python train.py --arch="poolformer" --model="image classifier" --dataset="cartoon faces" --train_examples=101725 --image_size=32 --crop_scale_min=1 --horizontal_flip=false --translate=0.12 --color_jitter=0.1 --targets=["hair colour"] --num_classes=12 --norm="layernorm" --norm_position="pre" --hidden_act="silu" --mlp_ratio=2 --parallel_block=false --inner_norm=false --drop_path=0.1 --patch_size=[2, 2] --depths=[4, 7, 4] --widths=[80, 160, 320] --loss="cross_entropy" --init="kaiming_normal" --residual_init="none" --optimizer="muon" --muon_scale="original" --learning_rate=0.013 --momentum=0.95 --nesterov=true --orthogonalizer="newton_schulz_5" --adamw_lr_other_params=0.001 --ema_decay=0.99 --max_steps=9500 --batch_size=384 --epochs=35.9 --lr_schedule="constant" --warmup_steps=190 --weight_decay=0.04 --adamw_weight_decay_other_params=0
Rows from block 2, named by matrix and row number. Rows with one number belong to one neuron. Each number is 500 + 25 x the weight over its row's rms, rounded and kept within 0 to 999. All counts start at 0. Numbers have three digits each. After the name is the row's rms in percent of the matrix's.
# fc1: MLP up (model.blocks.2.mlp.fc1.weight, 160x80), inputs 0-39
# fc2: MLP down (model.blocks.2.mlp.fc2.weight, 80x160, transposed), outputs 0-39
fc1.15 115:499466480500470526467505455509527509480512524482526495481484476478467461513498502495515517505539514483520508516526447524
fc1.16 092:523490498553498505539464497482534478533467494470538502488508505485514474495503487506499499459456471510475480563542499475
fc1.17 073:530526484528509496515518465480540515524514493486519515536467492492540483473485525488470483467471489489495515511486475483
fc1.18 122:464466500485540505468501503452501493508506491479486502487519473520482504481511548520458500526515502501516496540496475494
fc1.19 133:521487489494492509539466486529499481548497504473500520491553499532430505528487532484511515508484470486479465498507471503
fc1.20 054:508546507518488499485478510476478524522465527435487516529535489493507481485467528522514477525533473522530527536480471513
fc1.21 080:505509537561493498498503485516563515518540454549493465501477507490510471470489466537489498504506472485473529529504495480
fc1.22 117:530497478503495516485510490521534526535497554529494530498489463505488492509481508508460525504499482474504527543460510483
fc1.23 115:489533501503488475548484478504492479507514467500527515523506514508472467505463490501512470504541476536509531491523532515
fc1.24 091:467489551497534450487503517502547469510508491471524515482518481498500464478479524474477524510521515505519513496531499517
fc1.25 079:469521477513484514495516535524492485530544521492531477513513478500496463523500460451465541474491480568469498519510505490
fc1.26 089:553529496525553491494501502493470511535468489447476488500529463524508465523533509536508497508482511467448531549509442512
fc1.27 065:494510483501492511468505490485519515522513507525517527542497498491507529500496479463543563519482516497496473504507454453
fc1.28 059:516475518487476483498572486489524484495505503541489585502465499512521478513524504466479479527483503497453488503510478504
fc1.29 096:503513524474471548500508490466520525521494530495471531498511572481482469485452488470502521464532517514480503510532464514
fc1.30 079:507506553523503521486527473515523487520501492518510537496483480472494499522502525510466526572490556495454464481520490505
fc1.31 087:527450500508559506419511506517508549472468493456527505506507541491524523481521473513537484502486543498502511501526526486
fc1.32 107:486514515504592495462513498494512515512495489481517472498482509493460533492495437493530468525509495486517523494472517482
fc1.33 099:521493491472458530424533482498505510526493473501464541542554487471498522521503517506507456495506525525497491514517501498
fc1.34 069:508533486503512551461475515483477516497508506490506534503503532500473512448491494563492493481489527500511521519520496529
fc1.35 106:515487501472527482475487509492481508502503481495468515528483503475504512505534537576511537500498498513487522513562484504
fc1.36 069:497523498527477538510507508462545543570515493508508529557478501484491461522507478499487527462497484497518469473530489482
fc1.37 074:504493487506524511491521514469489511502470494484513539464499488495456460547514477506502472545495545501525515524467489525
fc1.38 084:520549514467515492481514455487463517477484496501495495482484488543499465501507504501514485497510509567511493502496515561
fc1.39 105:524508525475474488451504501506514520504467548511533506494490539505461454449514499492498495538495478436492476498502552500
fc1.40 084:505504520531524486537494506510460539496479459517456495511484534502488505482463472476488478467520500508493512498511476500
fc1.41 114:509522532509498520498459522520506493504512521431493463539527510504441473526484503457501458521469480503487487518458551512
fc1.42 127:475549458517537470499485501449484504516521478473478511537509473563513474471496449498498492502509520532527491515540511522
fc1.43 126:525496492514433496511529513481491476533536507518466492557500552493475523471482513514459479506466495506538485522462480481
fc1.44 095:543505488523559500489506457479494540486500488508488529512489542494473496517516478514524519480507473538494522501456481452
fc1.45 108:536486523488506473553504527517503486521498525474502464570516516492484492510523500492482494543513458510525481532481492533
fc1.46 073:445485544536531498469451522496518580486506532487517516476520506494521508500456505486487501473506510493492481554473477524
fc1.47 137:494530539515452456534520491518481489506511518509511504542500519526475503520475498510487501485498511458500471513521518519
fc1.48 105:513497533566511503445461488496511518521509462527546489458524470465515493494485525497501501506530503490497492534516521541
fc1.49 087:491532489518515482508520513544528511508466512482472529580510446512506488498540514460469521486487463532512496501477484428
fc1.50 102:469510520468535550497508470492451506518560436484514458556500497505488510505529499519481496499519521519506472508520501484
fc1.51 105:439486500547522537521535504501484514528479462476511506505517503496473533525484511521469456486488485535527489541485474461
fc1.52 099:518474471538462526502507487470531499522508492528522481499489482523539507517543507506508501462438495512489469517477518523
fc1.53 081:549482493525563502499498471498487494516491488508518467506499517480497501513498489466465492497527532478513491494500496468
fc1.54 072:510542512505488480475547533469476528517487473539524517509521508475460486517501493493483460484520485528486480462547490489
fc1.55 097:461530478515503490496519528489486542456459533474485519556522468529505491498519533510497510481501475471503430536494504446
fc1.56 074:484529509502544501507483485472473517467501512498511524548480494492472487470536505486536472480488441491519508533508444500
fc1.57 124:488554488512513501455500505490438516491468466498500463492513494506507459504527480540526514500510490543522514541496499537
fc1.58 093:529536521453526510484508465521476543469529513505491478499465486476492480496473489510500478530480501566499494513500525528
fc1.59 101:504509498470508458477515476506523506454509472529510482545493522509533507535520484548509500550494522551490522493526457538
fc1.60 103:472475469498514491485500457479471541518499486501471561503478490497470496499466490506480484519516463530543475496487463545
fc1.61 101:479534498524536495498479454509481518492479482499476493518493466490507531486516469524457452457541488531497488499506470498
fc1.62 105:506462539467571474479483533496508453527528501462497525487559469488521552515484543483457504500483503502501484498519499508
fc1.63 086:520499480575502507491466502508521531524512503478507529476490469527523492510465501465470502492472491543489495522509529488
fc1.64 074:481546535496497491502516530473532515520510523570467466525504495511517500493544479481471476548500535510519466560470487529
fc1.65 086:491526521478506463495499535433506509520505509531509505510516486528509509459486511492501473526496534498528493559509476475
fc1.66 045:496478518551528502525458495470538551550459511495507500549481528515517515489511485456485521535510482487480500516490486503
fc1.67 092:515499472510527439516497518474518521520510498515460507584494478533503483488490508507463525545502474507529508472548501494
fc1.68 092:524532533494526517460533517493451499537487473531496469483498507518511483481505505516515515480491526493527499552503505541
fc1.69 081:485525540540525502468499475479522523487548418504499493503498478480524525545478494536480488529541478509489526502484487491
fc1.70 120:495506502558508548490505501503509509512489467509537533494560534511559532496481515533489493498472463450489523502471507488
fc1.71 112:490529508545512486463494485478474523543521476520522463493485496501543462479477528516547503542538479517471485491482498503
fc1.72 106:485508518496527513448499539481479537532488500510545488466502499496487479526466498510516481504470506515542529491474527531
fc1.73 098:480504478548527503442531523468506527478508496506470473490502483527498458522500520484503465449499525540533536532508527542
fc1.74 074:513497477472511518465524499540493524492496493519490513515501505495497471483538486563479512492503493519505476482496519487
fc1.75 126:493509509484430503514505502474483502526517516504476521508517528488464494431498495525474483518450510523499506526500483503
fc1.76 116:470523519446490519517500512478490523523505490495503556482495536489512534483483472531483507487520503547486481487466446529
fc1.77 058:471540514514475470473505493464516506470520508501520524480532495462495468518486511489518507530533491507510471482524492493
fc1.78 103:524564486496520525475520497489511511494483542516518491456546475504483493480461481464498549518473482501515479530491506548
fc1.79 109:509453490478585460471503484524500500486494485534466499510526496510482507529473493520480503497466491512490467500478488494
fc2.15 110:507490498495506516548477513518496501483494490491460496511483529498535521495511481544556475532499523503476444522501555490
fc2.16 104:496506474530525485470496460499504516559468496550506491516521536498476544557470509501495494495499449498539469516490519487
fc2.17 079:502528489498492493520525474529464478449508490526523501468515451477518515497530506479526522500487526469514471527551461475
fc2.18 123:497552480524548498507521497463486513501490519483472519531496553488479495508472497535536524498471505510514507508514551502
fc2.19 133:477523508521474454521472519516461471494522468530546507529465507510482501489516492522486511527493493526524521500483474508
fc2.20 054:487451553520529513530522475502475532486489492490493506504468561533507481541536462507473481503508499463470472504518455482
fc2.21 085:493483518482517506457514475512517520489475519539518484492477515481496474510488520542463474532537495484488481527484450502
fc2.22 116:504471492494550462544530483518508499501487487492513528524521484494465493545530482468498492533484512458481534487487540497
fc2.23 102:494508524487489498516531498479500469528489533496500471484505529537506538461466519496472535517477488474535529520466478481
fc2.24 095:492478520490509459477470496552470480519497529484500555461493499525461481529561514479498472538514475496515504509525470504
fc2.25 088:523473521489513497449565490485531472520533491506516485525488504512542507498491487489507504533486450486498484481551507441
fc2.26 091:537511491553573510489521535530546528495479501470524504501493466500527507480457473491497470497451463517531523471530475527
fc2.27 068:539501503506467500473518504525453507515489481477494507519473517500510494514504474479474465500517502494496517496519487530
fc2.28 060:497496500480514484448485495470470528533492486525505489501482528536515496499508500506514512460490523493517493474498490500
fc2.29 100:535488499476487498521496515485474502477497511488527554507469497479513518488522445507479482536528475486535466489472467444
fc2.30 092:475516515530520497473485515497487468438506513473527536486463517531510512471533501483493499508528508509488514526545451490
fc2.31 087:559479509510475514530492484512479488510517499497555457487500538511484488498501530502434483491516520516512536482475491478
fc2.32 110:549457475544561509525449482513516533478504525514476490508522494551500504522502504490510489479490499491534498476489470499
fc2.33 092:482506510496501542539466484495561523496525498464536463469463533520465468489522504496504517530535533471469510518483476483
fc2.34 074:500533525534482498500510530494498496458444488525492500519462525535474461472521500513494498544503510470486482486473483515
fc2.35 119:521475454451490498510480526488515462493503534481491538508497562505524530484488514489512500531536523460504500487500480457
fc2.36 070:516484512521524498483504509504454515483498497468501528550530462528465474516482489533514495525562463525513474514497515456
fc2.37 095:512533490495523500504489506490519530555499510511491511554477474505508534505500483500502508448522514500502501522470534513
fc2.38 084:546463511510495508502511512501481470476485515537479479528496501524493475477555501548507468493488495537487481527552487508
fc2.39 111:462494486506460484538527478513488500495491468468492484474477515498522528514511482555506451493535503497494508444508496511
fc2.40 079:481474489504528531499482476509494525488445492497534537487466486493522491504509502526488472541507478507517505455489501489
fc2.41 104:480556491499487495505507512532526494517494526486529494481487478517481500520535558515523483505519492477497536484484505513
fc2.42 116:502500456501520488499477516469521454462516504468532456506488469512526514524519494474522479523508484548518518515555477514
fc2.43 112:517507486526499515496451486491511481496481498520473472489471453541489543505491523520465478506506477488544556486494529528
fc2.44 105:528493448521510517530447485525550512469461490516518452530493524519469519517486480481476504492498523500505504482499492526
fc2.45 107:523508499482549499477507521547503507545489515504516491473513500543491459495515509514442479507537526482526497522510526439
fc2.46 086:462499444506496541525510480524497521506525518438492484500512483498524518500492489514513507544543539489474464485501496471
fc2.47 122:499527506499479494512488488493522492487482465491512472495482484501458514562456529525480506486497512506528519477521473501
fc2.48 105:486522508503515462490511515482501545495480522504457503492483526512508485535498490438472492513528498544439475487511492487
fc2.49 092:529490506505503516487507496487467512475506495498494514519532475476533491539488472462495543513500543532464461513537519497
fc2.50 108:488495513519485495478495518507552504521465530482489508464487529489476493519502520542510548533502515445477540445429554531
fc2.51 097:484502532446509518496499488541476450539497516505495477525496490488472486484537481487528473514506457506497513458530523524
fc2.52 115:529508495508522480467535527531487513507496500477553503503531513498545490470484480485474518495524460532484458504548490510
fc2.53 097:534498507508520496477490438510505523520496494509519465502437530515490512513503476514527496505495539508516504503491449490
fc2.54 076:508494500471527517498486528559485510500474506424476518479493508516525530523467512475508527513525509460434483512513490469
fc2.55 097:503498521485537496523529459504513518462475513477465497504507486488482506521518515455482492509478523510505467507493471491
fc2.56 085:485518520499502505461511523501525497469441517510493534520488473500507480531529562481495499486519456453466474505510447489
fc2.57 128:478499509507524496526511502498492487491473470528502486494558544502473534496520492524497513478504469497555536548459478501
fc2.58 091:497480537485495508510495499491482491507483470533518493522495482493529462477558487539519508500467503557499484521485463540
fc2.59 113:490481478490504486562492481520526454489540508498518539480482501511548534528521505487487519485504526476478497462473515533
fc2.60 100:493493486487520502527484462503471491458526502478487469540476503541496538514476510520500525475495511484466516477512431550
fc2.61 099:499489509479493521454514540494527477510505514567484517485480510493520485478506521504515479532509504478503545436460490490
fc2.62 106:474566500489530496499496506502511518481476475500482564503506520500551455472513494458533501502487478472484508467477486507
fc2.63 098:554483488474456520497493502535543524504506524521540533490477498515520513478468513457429544517484530494488470501540476523
fc2.64 085:498498529490484496570506527461441483487517494500493534484515546524484500443525505489495512510477542500485526492521490499
fc2.65 080:502476515472490519508532502457467463463545501487528527558524503535492537495523494549491535491480521466513543503481524499
fc2.66 053:528496496504480519441453503532504533490509491513524519530483527459526445511489490521489485544540522460524484509524482514
fc2.67 104:495510465514504488506489480488457524544478499486526472497518467506547478501512483475531500507520485523486516497480506503
fc2.68 099:512523519486503533488508492507484498475472518512500453498510509507488496516560494524487523466506477474488548549494452479
fc2.69 077:506495524512530479491510502516508515468479507514428452542511502518477481513503530481458489499483530499478468533468480511
fc2.70 109:464508525474485474451503534478472474484452502465497485477486480514473502518545493529519499502498483537497482496466558513
fc2.71 117:533496493493522463510477472536524492527543459551449473473496506493488492475517497529509527565525471498470530531473510499
fc2.72 117:487535522490538506507501530449495521465500521503460518497506484517457541540478485519515521486500488520473480490500525479
fc2.73 099:509500488506519523491457528473446517506503502495496497502495474494485542502505493447505506497499485533492498495475561534
fc2.74 076:511482496490496513547454476499476506502526540516489473524513500500490448479512501509503492557498531533493494515456473502
fc2.75 110:465542502516471520516499511505493502525484489491489504477490516520508517461520483487508495500502509493500487450475430463
fc2.76 108:505526457477532524509513472501487516535511534489482506513497551487491533504467520494521527498526469502491502543497440507
fc2.77 053:505476537534477478528471499501507491510475511477499503487473478575492523546470515490500466486524456523493461530482473488
fc2.78 115:506468535467508469565482485515501532513500473513486540499504502470476484519526512512508535524506528462514553496477466473
fc2.79 113:524557490486509470488486491438529499493487494496526491486542528495541526474494478484510541487484480521507479483476472515